A small image classifier, trained from scratch: num experts 32.
Rows from block 9 of a small image classifier, named by matrix and row number. Rows with one number within an expert belong to one neuron, the router's apart. Each number is 200 + 20 x the weight over its row's rms, rounded and kept within 0 to 999. All counts start at 0.
After each expert's rows are labels from the 100 images, of 14976, where the router gives the expert most weight on average: "responds to" is what is common among them. Only what is clearly more common there than usual is listed. The data: simulated stained blood smears. In brackets: how many of the 100, against the usual share in percent.
# router: slot weights (model.blocks.9.mlp.router.weight, 64x96, trained with AdamW), inputs 0-47
# up: expert up (model.blocks.9.mlp.up, 32x48x96), inputs 0-47
# down: expert down (model.blocks.9.mlp.down, 32x96x48, transposed), outputs 0-47

# expert 14
router.28,201,186,201,217,222,194,204,219,233,223,196,206,204,206,182,225,185,176,193,203,184,193,188,191,207,163,196,224,170,184,171,186,177,174,175,170,177,209,176,192,219,209,206,207,237,187,219,222
router.29,209,226,190,175,179,156,229,183,226,197,184,184,194,196,221,192,199,201,210,166,210,186,198,170,176,196,210,182,191,232,214,175,197,194,209,172,212,224,242,216,191,204,184,215,216,177,204,194
up.0,182,214,213,179,194,203,175,228,175,219,221,212,183,176,177,188,211,190,199,208,207,200,175,224,200,201,167,186,204,142,154,212,214,201,221,212,175,207,194,217,211,218,192,208,226,175,183,205
down.0,197,180,185,234,226,200,183,232,181,193,219,173,215,234,216,213,181,202,200,136,216,212,200,187,210,190,222,192,218,232,165,202,224,174,199,216,188,201,195,190,190,204,192,191,206,178,175,187
up.1,216,213,222,203,211,215,172,202,228,192,169,209,234,214,175,195,204,198,191,188,203,181,220,169,229,216,226,207,168,196,216,181,179,197,149,204,159,235,168,202,228,213,207,194,218,188,205,204
down.1,189,198,196,188,201,200,204,172,169,195,208,227,168,184,213,192,155,245,217,251,191,197,222,204,173,195,198,198,197,221,195,230,192,204,203,181,197,208,209,188,180,184,241,200,216,210,198,202
up.2,196,180,216,217,205,181,150,215,234,208,159,199,231,196,205,183,190,188,205,126,195,186,189,201,199,173,219,220,185,195,217,173,225,179,159,216,183,209,202,177,221,193,195,192,179,185,200,206
down.2,256,168,198,208,219,204,215,175,199,166,225,212,216,196,184,193,145,209,221,206,222,236,197,214,218,186,216,207,198,218,190,187,212,206,232,197,191,186,193,171,208,255,192,183,222,217,205,209
responds to: ovals (100 vs 14.3); crowded (89 vs 40.3); no large cell (35 vs 14.4)

# expert 30
router.60,195,168,199,171,202,166,170,187,215,215,206,238,179,213,181,207,213,195,213,215,177,171,210,198,196,174,188,136,201,172,203,203,227,206,206,202,173,216,238,220,190,201,194,210,211,191,207,216
router.61,191,211,225,208,193,225,233,182,203,179,221,203,202,208,228,169,211,202,227,162,205,191,222,171,214,200,212,154,192,176,221,187,232,210,181,192,153,191,210,177,238,173,222,213,198,174,237,201
up.0,190,197,216,194,178,196,186,201,199,206,161,202,202,225,208,187,178,220,208,201,176,197,187,242,205,167,239,210,203,201,198,227,167,219,177,183,209,208,194,187,180,161,227,211,191,187,237,150
down.0,201,203,165,198,213,222,184,193,198,203,238,216,192,211,221,220,183,160,199,210,169,184,211,187,195,203,198,184,197,206,174,217,190,185,207,243,179,192,221,233,185,211,197,184,237,200,168,216
up.1,184,205,174,201,188,213,213,218,210,184,184,170,258,218,188,199,212,237,245,216,177,199,200,185,197,216,180,182,192,207,179,194,211,184,205,197,204,178,187,195,167,219,198,195,200,227,218,198
down.1,210,218,229,198,185,221,186,164,175,185,173,190,194,199,200,195,205,191,174,153,186,201,224,220,176,200,209,176,220,207,216,200,192,202,196,178,213,210,217,169,190,187,197,192,238,198,180,161
up.2,204,173,217,197,212,203,231,189,170,204,229,202,213,164,170,225,192,176,204,236,199,191,179,216,200,166,221,182,240,232,182,233,198,191,187,179,206,174,160,198,222,201,215,195,204,206,180,201
down.2,225,199,203,230,205,192,205,186,194,206,180,187,216,214,221,195,198,204,199,175,210,193,175,203,209,212,207,236,167,204,170,155,215,227,231,186,217,186,238,182,178,206,178,224,189,208,200,235
responds to: lobed nucleus (99 vs 13.9); small spheres (38 vs 14)

# expert 18
router.36,185,192,180,175,197,228,201,161,205,200,192,192,164,179,201,220,173,196,185,212,212,163,212,190,233,200,207,180,188,176,202,212,200,226,194,188,228,216,169,204,195,157,208,187,212,204,245,210
router.37,201,161,168,221,192,198,217,169,185,227,198,196,235,191,197,219,191,193,195,194,169,173,198,185,214,202,200,226,222,240,210,234,210,210,240,205,195,177,184,174,196,192,201,188,208,166,225,172
up.7,175,181,196,202,176,222,164,172,181,191,208,193,189,210,182,246,180,231,187,231,164,198,185,205,179,177,206,193,205,219,198,195,211,177,219,191,196,190,187,206,248,201,227,253,201,201,217,201
down.7,204,191,214,167,172,234,171,212,200,184,175,214,197,183,218,185,184,216,192,196,213,181,239,167,162,175,194,194,175,242,196,194,198,177,182,217,203,202,234,220,205,218,223,190,213,182,200,174
up.8,194,218,211,181,216,240,208,216,236,199,195,219,220,171,197,226,219,187,181,219,226,208,208,235,223,179,164,184,203,195,179,160,195,177,186,212,190,232,199,202,209,205,157,201,184,232,193,219
down.8,184,157,167,175,195,233,217,220,181,201,207,154,194,188,183,189,243,189,177,215,198,203,219,191,211,236,166,220,210,204,204,217,175,162,174,209,214,186,197,196,193,205,194,175,181,205,211,196
up.9,185,218,189,197,176,192,219,146,208,184,188,219,193,199,206,219,192,176,220,225,219,217,210,185,178,168,207,195,211,217,216,228,198,217,168,186,171,173,184,204,177,183,157,197,202,207,198,201
down.9,226,208,178,196,186,227,177,179,187,233,205,177,219,189,199,219,239,196,207,218,178,186,218,195,209,207,209,237,183,186,204,192,190,203,208,196,215,197,237,223,207,194,173,200,190,218,193,205
responds to: crowded (92 vs 40.3); small spheres (78 vs 14)

# expert 22
router.44,204,195,207,180,229,176,194,202,195,229,221,161,179,185,212,191,178,203,172,191,202,184,222,180,166,226,201,213,203,207,193,147,216,198,227,191,200,194,214,194,217,171,216,195,227,177,221,200
router.45,216,221,168,234,211,186,196,174,188,210,212,193,214,226,182,214,184,213,204,176,195,178,219,198,217,189,214,151,179,200,165,189,223,214,194,232,160,225,219,181,193,203,216,161,224,219,214,197
up.13,185,194,212,205,198,182,204,186,207,216,167,178,172,192,185,189,196,204,165,180,198,218,219,215,207,200,213,201,208,212,223,221,189,184,193,213,194,222,208,200,192,222,193,178,179,192,135,197
down.13,192,186,170,197,218,191,205,204,188,208,228,222,219,219,204,180,220,208,209,217,230,185,192,169,196,214,191,227,181,217,193,217,200,218,198,222,184,156,199,225,205,185,180,187,201,204,197,192
up.14,193,179,202,211,148,199,145,190,204,211,226,213,191,249,188,189,181,213,193,181,173,206,213,202,201,198,190,195,197,212,193,204,193,180,173,201,211,215,186,217,188,205,246,234,212,172,237,200
down.14,194,196,219,195,221,196,230,187,190,169,190,198,205,213,190,191,170,202,218,215,183,222,213,179,145,194,183,211,193,207,197,204,168,192,209,218,190,212,216,185,176,203,232,209,211,161,184,175
up.15,197,197,204,196,203,185,225,188,161,190,191,187,206,157,184,183,233,184,212,184,198,169,177,177,199,214,195,231,188,197,222,211,239,224,210,160,203,171,217,165,231,243,193,199,180,195,214,227
down.15,172,218,194,192,213,208,169,198,220,237,220,202,205,212,183,206,223,206,214,204,170,185,206,184,210,233,218,212,195,198,186,169,175,185,216,219,188,198,211,214,227,177,216,175,213,192,181,205
responds to: spiky cells (100 vs 14.3); crowded (98 vs 40.3); round nucleus (41 vs 14.8)

# expert 6
router.12,191,201,164,205,175,167,201,212,212,196,166,186,194,189,169,193,173,226,195,192,180,184,192,185,187,220,244,169,181,183,159,184,233,208,221,214,210,201,208,208,208,204,201,206,179,226,185,173
router.13,196,226,165,211,220,194,191,195,217,199,202,184,149,205,186,195,217,188,234,192,179,212,174,190,180,217,233,190,196,210,215,151,204,199,202,217,203,160,204,200,226,183,200,179,164,221,196,242
up.0,169,165,184,166,209,188,187,202,186,208,172,215,186,189,171,190,182,193,233,221,214,221,212,241,214,187,150,172,207,214,228,201,202,199,220,180,205,196,219,198,198,209,218,178,180,178,218,225
down.0,202,223,216,242,189,192,216,216,193,161,219,198,202,188,203,207,194,199,203,222,155,187,203,146,197,195,220,218,186,177,179,193,240,197,222,209,176,209,258,228,227,216,215,193,231,221,196,180
up.1,208,187,203,224,190,186,195,204,204,198,197,201,234,227,210,216,212,176,193,243,161,199,208,176,198,193,199,214,208,188,195,182,186,181,197,196,222,226,181,179,217,224,225,202,213,168,176,195
down.1,211,187,220,212,193,229,195,214,211,198,233,206,231,181,206,206,198,204,179,150,217,175,241,215,209,201,193,189,179,218,212,168,212,209,176,180,223,226,194,205,188,180,189,181,202,216,202,181
up.2,216,232,177,196,207,208,215,205,188,203,179,175,187,207,183,207,193,215,195,212,220,162,163,198,231,212,190,181,197,220,213,232,219,207,175,201,211,173,186,198,178,192,179,156,174,196,187,177
down.2,216,191,222,222,215,224,194,224,216,201,181,205,211,205,192,177,214,227,212,176,206,158,187,184,202,166,184,222,154,183,201,192,211,221,196,208,223,170,192,197,210,233,201,239,200,196,234,179
responds to: band-shaped nucleus (82 vs 14.3); small spheres (50 vs 14)

# expert 4
router.8,215,206,216,190,213,204,216,198,204,203,200,171,204,209,214,209,202,196,215,169,164,189,188,183,183,175,198,153,191,185,211,186,231,206,196,176,227,186,208,227,196,226,200,196,218,165,243,199
router.9,212,185,206,203,204,175,203,195,200,183,242,197,190,205,185,182,192,188,194,182,216,179,233,192,199,198,200,154,175,205,173,198,228,210,204,183,189,197,225,208,182,185,189,209,220,200,270,209
up.0,215,208,195,235,240,196,199,202,208,189,192,175,192,234,223,196,210,224,164,231,218,184,164,176,183,207,220,199,186,179,227,213,249,214,191,181,214,216,185,208,198,203,194,209,191,195,212,212
down.0,180,201,192,175,169,202,174,181,191,179,208,189,191,200,203,215,188,198,214,192,267,236,207,229,193,231,179,203,200,180,186,213,208,187,169,217,246,195,206,211,183,211,198,207,207,185,185,157
up.1,173,225,214,154,165,192,222,200,195,162,181,225,186,185,209,180,230,197,196,194,198,162,191,204,183,199,223,203,211,198,170,177,173,183,199,226,203,205,203,217,201,197,213,196,216,179,207,224
down.1,198,194,221,182,207,195,198,184,194,196,183,164,188,235,240,220,185,185,191,193,165,271,206,212,224,191,224,212,211,192,203,201,212,187,193,192,196,201,167,219,183,195,195,218,171,194,170,185
up.2,201,158,196,162,228,192,187,220,173,208,219,173,210,213,184,199,223,217,185,197,228,193,220,201,227,192,155,173,191,190,192,221,240,210,210,195,198,215,149,221,228,209,205,205,193,201,188,170
down.2,211,232,184,179,159,238,254,191,186,205,183,221,197,178,176,177,211,202,210,202,216,189,219,229,207,214,200,210,168,189,221,197,210,168,190,199,227,183,228,185,240,183,200,205,188,215,207,193
responds to: crowded (75 vs 40.3); small spheres (55 vs 14); ovals (43 vs 14.3)

# expert 28
router.56,232,188,194,250,202,171,205,181,217,206,200,182,204,217,177,176,168,197,220,201,197,207,183,166,184,170,219,204,199,189,192,205,191,188,170,216,204,207,221,188,189,187,199,196,201,199,202,213
router.57,244,199,196,185,225,178,229,170,192,239,174,184,206,203,190,206,202,170,216,218,193,158,217,182,180,224,205,220,170,206,223,195,222,207,240,209,188,218,197,190,206,210,198,193,210,195,208,175
up.0,184,191,178,217,187,215,248,210,213,206,236,222,171,188,220,159,211,177,185,160,207,205,200,193,200,158,221,221,204,168,191,196,168,204,199,191,218,193,177,215,175,178,186,176,217,190,215,210
down.0,199,216,224,205,218,189,200,220,204,187,200,190,194,207,182,220,196,168,187,186,228,240,176,211,209,211,196,189,268,202,180,171,180,213,193,163,221,194,240,187,196,194,186,199,178,182,208,183
up.1,195,194,183,201,198,194,197,199,211,170,211,212,183,226,183,175,187,168,177,172,206,163,197,207,181,169,207,227,178,192,208,191,194,223,202,159,214,189,215,211,205,194,209,183,222,235,158,218
down.1,205,207,180,194,208,203,210,206,186,187,222,192,212,164,225,179,226,190,198,188,193,205,189,230,203,210,188,196,214,211,165,192,210,177,226,203,208,206,241,172,193,166,183,259,158,210,197,173
up.2,209,227,174,190,215,203,193,198,218,213,199,221,214,208,218,255,196,211,225,211,214,192,196,190,183,194,214,194,227,196,168,222,188,213,186,207,206,207,180,170,189,160,195,170,200,210,198,214
down.2,196,212,175,194,183,199,217,201,209,195,185,182,168,188,204,204,195,192,219,205,210,205,219,166,216,228,207,203,189,187,193,170,240,190,169,204,207,175,230,194,244,212,170,178,209,185,184,194
responds to: crowded (81 vs 40.3); spiky cells (39 vs 14.3)

# expert 26
router.52,229,187,183,199,202,193,207,205,194,201,225,170,177,216,179,213,194,206,199,187,210,173,223,178,194,182,171,202,171,201,197,189,200,215,185,218,206,196,223,194,183,184,210,217,245,189,220,180
router.53,206,172,185,226,257,185,215,167,239,183,218,199,179,189,221,232,207,205,190,179,187,203,212,216,222,211,213,169,173,202,228,161,229,219,217,206,220,228,214,185,224,167,172,217,197,187,201,207
up.0,228,228,201,203,167,205,200,185,180,170,181,206,236,219,208,192,221,219,178,199,221,197,207,192,212,192,177,216,226,259,237,215,207,193,189,188,190,189,225,193,170,208,168,213,188,208,201,230
down.0,206,185,179,173,191,212,165,193,200,213,149,217,214,219,171,202,207,211,194,217,223,209,150,188,198,186,228,181,228,176,186,199,181,172,176,204,216,182,217,187,203,194,196,204,207,181,206,164
up.1,203,176,208,187,221,233,226,202,207,212,208,184,186,176,186,222,201,184,164,224,224,189,212,211,206,190,164,194,192,186,183,183,172,181,229,220,200,167,211,165,223,164,194,232,198,194,189,203
down.1,198,203,202,196,231,222,201,224,169,193,196,173,197,207,188,194,208,223,197,234,211,185,194,235,215,207,173,214,180,174,215,215,224,178,208,199,172,205,192,217,179,186,230,193,215,236,191,193
up.2,240,203,197,206,194,203,203,200,241,242,208,225,207,219,196,197,207,221,190,206,224,186,210,189,199,183,179,222,185,209,204,165,193,223,180,201,191,183,206,187,224,186,204,162,196,191,190,212
down.2,202,214,203,194,207,156,211,230,177,168,213,189,219,230,184,189,157,206,224,201,172,202,209,164,205,200,220,222,215,183,194,160,176,199,212,195,210,184,175,223,213,233,183,200,234,208,214,196
responds to: round nucleus (100 vs 14.8)

# expert 27
router.54,219,164,197,195,241,190,195,209,177,204,207,205,210,198,222,195,235,188,208,205,190,213,206,222,215,203,191,204,174,169,178,163,243,203,198,208,222,226,191,220,203,226,211,197,171,161,225,193
router.55,205,188,175,191,186,244,226,194,215,188,193,218,208,186,206,183,199,172,221,232,224,232,216,210,183,184,191,195,204,211,162,212,198,157,196,213,222,191,209,196,200,174,217,175,236,219,187,201
up.20,216,179,242,209,214,224,181,185,202,215,199,190,199,211,204,178,198,179,200,206,204,185,170,211,194,219,223,238,200,200,195,198,239,197,229,158,197,217,182,216,201,195,188,211,203,197,220,199
down.20,235,181,206,182,186,218,183,221,197,194,227,206,199,193,191,220,182,206,196,226,216,209,184,205,217,188,193,191,213,195,201,227,227,181,164,219,235,185,182,192,209,215,193,200,230,197,179,165
up.21,211,202,200,192,205,213,191,197,175,207,186,220,204,202,198,213,189,184,218,206,181,228,200,205,205,204,166,209,216,207,175,205,203,192,190,222,213,175,194,211,211,133,185,248,223,210,215,229
down.21,230,205,185,197,163,219,193,251,211,209,240,218,179,221,194,193,187,185,161,181,185,197,165,227,187,192,174,219,180,188,203,202,193,164,222,193,207,217,228,192,203,181,196,188,196,177,214,244
up.22,181,190,181,185,175,228,177,201,198,185,234,211,231,229,177,191,214,151,206,195,185,216,189,223,198,209,198,222,188,168,201,195,167,179,183,205,220,176,188,206,221,212,173,212,205,224,231,199
down.22,205,193,212,192,149,200,189,213,207,196,220,237,192,224,219,225,215,189,196,194,230,183,217,230,215,202,210,204,197,199,169,192,218,205,174,239,222,214,245,207,221,191,202,168,219,179,198,186
responds to: discs (99 vs 14.7); kidney-shaped nucleus (94 vs 14.4); crowded (76 vs 40.3)

# expert 21
router.42,221,177,197,234,213,162,215,199,214,232,202,218,159,179,211,196,160,188,215,218,194,160,160,205,196,201,211,196,240,186,201,190,185,214,225,169,209,201,204,195,216,193,190,213,209,168,223,177
router.43,213,180,176,155,213,185,229,234,228,197,239,218,216,222,219,203,211,209,204,199,178,147,204,206,201,170,208,176,190,224,198,180,199,222,230,171,174,203,232,212,208,192,153,189,208,186,200,212
up.13,189,172,203,209,190,186,163,200,218,198,197,210,198,194,197,191,214,218,170,229,200,223,193,199,200,213,188,190,213,239,222,178,241,172,226,192,187,173,206,251,189,223,177,194,171,197,200,173
down.13,186,235,194,201,179,180,208,224,175,202,194,216,218,205,198,174,181,183,179,174,192,180,210,208,206,214,200,232,169,195,197,174,186,180,137,216,215,206,189,195,227,208,218,200,227,182,182,202
up.14,229,185,175,157,197,211,198,177,204,186,215,194,206,188,234,177,214,216,203,212,220,206,191,213,206,206,208,176,205,206,221,217,205,173,201,231,195,241,224,220,184,205,212,156,217,201,182,198
down.14,179,220,211,219,208,175,231,223,176,214,181,265,174,208,203,213,172,188,166,208,209,199,194,202,178,206,205,192,185,192,198,177,206,217,190,194,194,187,207,175,250,189,171,241,198,216,210,197
up.15,212,186,191,169,215,189,214,179,173,193,191,206,220,191,209,169,226,203,216,217,216,209,171,217,192,208,205,188,184,186,225,179,195,226,198,175,211,219,234,210,216,205,219,222,202,200,206,207
down.15,176,231,168,205,204,208,185,208,225,186,224,239,196,177,176,181,186,205,171,189,193,220,166,179,189,193,225,198,201,228,190,201,186,200,188,225,191,209,221,184,197,196,212,204,206,201,169,192
responds to: round nucleus (86 vs 14.8); crescents (54 vs 13.9)

# expert 0
router.0,195,161,222,159,194,205,189,183,179,183,213,227,202,225,211,198,202,230,211,194,202,202,179,211,179,178,189,249,203,215,223,230,191,201,197,217,224,194,183,165,214,188,223,209,226,223,182,229
router.1,160,191,206,159,192,197,194,230,160,191,209,234,191,237,201,192,199,209,204,224,200,177,206,237,187,192,180,248,214,207,206,230,199,194,206,172,189,175,160,197,191,189,215,233,214,222,186,222
up.7,188,214,224,156,200,180,197,199,217,220,160,238,205,196,197,191,175,179,187,197,210,212,227,213,187,194,203,181,228,225,166,196,228,233,184,179,194,203,218,180,194,205,206,220,190,225,194,213
down.7,173,200,198,217,238,190,201,189,157,205,192,219,189,211,195,189,167,223,188,193,216,200,206,215,168,197,221,201,189,185,178,217,188,190,222,206,201,220,197,167,225,166,196,206,210,194,203,193
up.8,204,198,192,238,207,203,173,200,196,190,170,199,196,230,202,187,216,244,225,189,166,191,212,202,224,166,187,235,172,212,193,191,165,210,189,208,193,197,211,187,261,184,215,224,161,225,179,224
down.8,200,185,209,225,201,210,187,206,222,234,221,180,211,205,192,235,244,222,158,190,201,185,196,223,210,171,236,192,208,183,209,194,214,187,181,222,231,195,165,219,216,192,181,194,183,188,213,239
up.9,174,183,202,192,204,150,181,234,214,205,204,159,205,216,177,177,160,176,201,183,203,176,227,186,209,194,207,152,204,184,189,167,205,191,172,210,203,178,189,200,203,212,211,201,205,156,220,212
down.9,222,197,234,159,195,206,211,190,198,215,206,211,179,222,203,225,192,196,250,203,190,211,219,214,208,184,215,222,201,168,213,230,213,185,200,207,192,195,216,203,162,171,223,245,195,231,187,189
responds to: no large cell (100 vs 14.4); crescents (97 vs 13.9)

# expert 25
router.50,224,188,202,189,185,196,242,180,190,180,212,235,187,211,198,233,186,210,177,221,205,194,170,229,187,176,174,207,205,205,222,211,197,191,191,215,213,186,184,223,179,208,215,185,201,244,189,228
router.51,203,201,174,229,172,175,229,186,205,203,202,211,191,220,198,187,213,217,233,218,214,165,178,228,218,195,195,155,217,239,208,181,180,230,206,201,200,228,207,175,209,164,199,201,191,203,182,242
up.0,208,195,185,170,197,176,210,173,186,194,214,229,170,203,184,232,202,187,192,208,201,179,228,199,211,192,210,165,209,216,196,230,217,198,205,193,196,207,176,215,191,212,241,228,179,195,182,189
down.0,202,193,183,219,211,227,209,197,193,175,200,193,230,186,182,190,187,194,239,197,220,175,160,213,202,211,157,219,218,164,204,211,221,208,207,200,159,181,204,211,200,214,202,195,190,219,161,205
up.1,183,219,213,204,184,199,199,238,203,169,180,199,221,200,185,231,234,202,200,210,200,215,222,193,193,185,247,243,196,213,219,191,192,209,177,225,176,211,195,208,190,213,231,169,204,221,232,217
down.1,201,223,198,200,160,184,171,209,190,189,178,212,193,198,190,160,188,178,217,171,205,188,188,168,193,200,182,213,208,203,174,205,211,217,177,182,228,202,210,190,228,192,172,182,258,206,227,215
up.2,221,182,190,188,175,212,173,213,182,221,212,207,200,188,189,220,166,213,176,219,180,167,160,217,210,208,179,186,222,199,181,186,188,195,204,191,170,153,206,191,220,216,195,249,227,191,218,190
down.2,196,199,173,173,230,179,183,181,199,199,192,210,211,220,223,189,197,197,194,219,173,215,202,193,195,187,233,194,160,224,198,199,183,220,155,176,192,226,205,227,188,191,166,223,205,205,182,206
responds to: crowded (100 vs 40.3); ovals (44 vs 14.3); target cells (39 vs 14.6); large cell: no large cell (35 vs 14.4)

# expert 23
router.46,190,218,177,216,220,174,236,184,212,198,194,201,200,179,192,212,198,178,205,194,216,210,183,203,202,195,196,143,175,221,181,177,213,194,209,179,196,204,210,140,200,187,213,214,204,172,230,225
router.47,192,216,183,205,182,239,194,198,230,211,177,178,201,190,162,235,181,181,208,209,193,205,202,189,177,213,179,168,206,232,205,206,204,188,213,244,178,211,227,205,213,213,228,174,203,189,165,188
up.20,212,183,215,213,209,206,163,193,209,188,187,186,197,212,245,186,238,180,187,192,215,173,188,232,200,193,217,194,182,216,185,233,204,196,198,153,210,159,209,197,168,170,191,215,165,204,214,212
down.20,187,241,208,193,185,173,228,224,208,205,240,209,215,189,196,227,172,208,204,219,141,190,228,235,189,200,207,188,209,195,194,194,206,213,199,235,243,204,191,216,183,192,173,238,188,189,173,202
up.21,187,188,179,182,179,215,181,190,172,202,167,216,209,191,248,219,160,194,221,185,224,210,213,208,171,196,193,191,229,167,193,171,205,212,166,183,214,189,208,214,181,177,199,220,183,218,201,225
down.21,188,200,183,157,195,196,200,230,204,182,220,187,196,191,213,206,187,249,216,201,232,201,207,201,200,199,224,217,191,192,183,194,171,184,198,221,153,203,203,193,178,245,190,207,241,196,229,188
up.22,205,208,210,201,174,172,216,198,198,192,230,207,203,211,241,194,207,214,197,203,174,227,206,214,193,233,208,217,193,203,203,219,207,189,169,200,174,228,233,214,223,192,210,191,202,189,209,224
down.22,226,199,204,211,195,222,165,208,228,221,187,174,191,199,193,181,185,236,190,200,201,189,191,190,176,176,184,221,198,238,211,180,202,179,188,201,196,206,225,175,190,193,238,171,201,175,215,208
responds to: two lobes with orange grains (100 vs 14.2); crowded (70 vs 40.3); spiky cells (58 vs 14.3)

# expert 2
router.4,211,182,163,191,208,214,233,189,211,236,200,220,187,222,202,180,172,180,216,191,195,178,188,212,180,174,225,185,175,196,198,185,200,227,203,182,186,197,185,202,166,200,231,194,208,162,206,173
router.5,206,207,199,222,185,214,193,202,212,203,191,223,209,201,192,222,157,170,218,167,212,202,163,232,188,187,230,188,171,185,201,181,215,220,158,217,207,203,190,211,215,157,210,192,223,176,192,169
up.0,233,204,214,231,203,208,217,178,199,188,208,203,209,225,180,189,193,182,199,169,189,203,221,181,212,217,272,188,182,192,195,196,175,244,207,166,206,193,200,205,232,194,191,208,217,201,188,216
down.0,202,196,211,180,218,210,178,212,190,200,177,198,204,198,229,205,205,165,204,200,199,198,205,217,211,203,204,218,189,184,221,210,213,217,178,200,216,171,225,215,153,204,143,230,146,158,182,228
up.1,227,225,183,220,215,236,206,188,195,220,193,186,210,201,175,205,209,211,183,191,199,234,192,194,205,217,228,164,136,192,173,210,165,213,205,163,198,211,226,220,194,210,193,169,179,228,180,184
down.1,187,221,176,216,184,206,213,167,187,215,179,198,217,203,186,189,207,176,203,172,202,218,203,200,238,217,210,228,173,187,208,226,191,210,205,183,221,188,226,219,189,181,180,199,184,220,193,220
up.2,195,209,184,212,223,211,253,206,175,206,179,204,226,174,173,191,212,193,187,201,207,186,174,176,186,221,208,154,216,226,233,197,212,235,219,209,181,200,184,151,195,227,206,184,209,221,176,233
down.2,197,197,198,197,181,202,167,169,225,204,242,189,190,208,205,209,215,205,201,188,197,180,241,231,193,189,181,225,178,212,208,210,220,188,194,204,184,230,223,214,184,201,187,230,220,235,190,204
responds to: spiky cells (100 vs 14.3); crowded (100 vs 40.3); no large cell (77 vs 14.4)

# expert 7
router.14,201,209,208,203,213,225,223,203,208,203,223,236,170,216,187,181,188,203,196,192,190,191,217,215,195,229,207,227,188,182,186,166,191,193,211,157,186,221,195,206,190,178,225,232,214,200,203,202
router.15,227,208,172,199,216,176,214,219,217,182,212,193,159,210,200,189,185,179,216,191,199,183,203,194,212,200,238,172,206,193,199,222,222,204,205,174,192,151,204,201,193,220,195,206,174,184,225,217
up.0,243,233,237,163,189,202,233,198,179,202,183,202,186,183,224,186,187,213,240,204,215,195,233,207,216,175,179,212,229,233,192,204,223,243,209,181,211,243,220,189,182,180,218,231,174,237,193,225
down.0,208,211,185,218,213,178,195,177,223,192,194,228,220,186,217,173,173,197,206,186,201,197,186,178,187,193,212,152,197,201,186,163,210,216,183,170,207,238,225,184,199,204,158,204,204,196,193,215
up.1,231,219,206,190,198,197,196,195,217,223,231,186,230,196,211,206,170,186,226,180,197,213,172,225,198,191,222,181,226,195,176,190,177,205,169,204,191,216,183,189,207,198,179,207,176,178,191,158
down.1,222,202,199,171,191,232,239,178,213,198,190,215,222,190,202,241,204,155,208,200,186,215,190,187,218,207,185,153,199,179,187,177,188,201,206,203,203,227,208,201,195,181,234,187,178,217,195,214
up.2,202,211,212,223,175,196,183,216,162,179,179,217,194,193,195,209,208,195,190,212,221,185,193,200,197,172,214,219,224,200,191,190,212,199,178,200,186,224,225,198,207,220,198,198,228,226,187,209
down.2,201,180,187,206,248,209,179,212,221,195,195,180,224,178,221,231,191,207,220,187,187,205,194,216,222,230,196,205,185,190,226,221,193,233,228,202,165,183,188,177,193,232,170,159,201,189,168,186
responds to: crowded (80 vs 40.3); ovals (78 vs 14.3)

# expert 1
router.2,206,214,186,197,196,173,183,198,173,196,202,199,212,200,216,190,187,206,189,195,191,188,217,173,211,218,252,179,194,203,205,223,204,239,174,180,234,166,230,174,184,180,226,199,202,165,248,181
router.3,173,170,216,224,205,172,226,168,204,198,199,206,203,207,229,174,191,199,226,195,209,179,190,183,226,150,177,195,194,212,166,243,191,198,208,194,189,200,221,211,182,204,175,190,231,195,237,216
up.0,190,204,228,211,231,184,187,185,207,205,223,159,208,231,199,179,177,185,218,194,196,212,215,201,169,187,235,196,186,212,180,168,192,205,215,182,200,204,179,212,189,194,213,195,195,205,201,219
down.0,212,213,187,237,179,209,184,179,202,204,187,184,225,217,175,242,189,173,216,211,217,221,183,164,188,191,217,176,223,202,190,197,166,202,162,189,202,173,190,213,206,193,170,182,198,190,204,189
up.1,205,211,169,229,216,202,200,193,212,221,194,159,179,226,202,207,211,186,215,176,204,229,200,185,219,203,247,198,170,191,185,189,157,187,183,186,208,221,181,215,211,192,183,209,214,226,186,206
down.1,222,208,200,209,230,200,198,183,192,220,167,236,159,185,255,182,171,174,195,195,203,202,213,211,192,193,206,176,205,199,193,229,197,225,189,195,150,183,193,205,169,199,193,207,173,218,216,213
up.2,210,211,172,191,188,210,209,222,181,178,207,213,205,148,204,187,189,177,186,186,198,198,205,224,231,233,167,162,208,216,193,187,211,197,212,181,198,190,212,225,203,211,204,196,223,235,158,188
down.2,184,186,212,196,209,212,180,184,190,253,196,199,217,209,210,183,233,220,246,218,198,200,178,232,210,221,218,206,205,200,237,183,181,178,225,205,230,201,191,184,203,191,182,224,158,169,194,197
responds to: crowded (96 vs 40.3); small spheres (87 vs 14)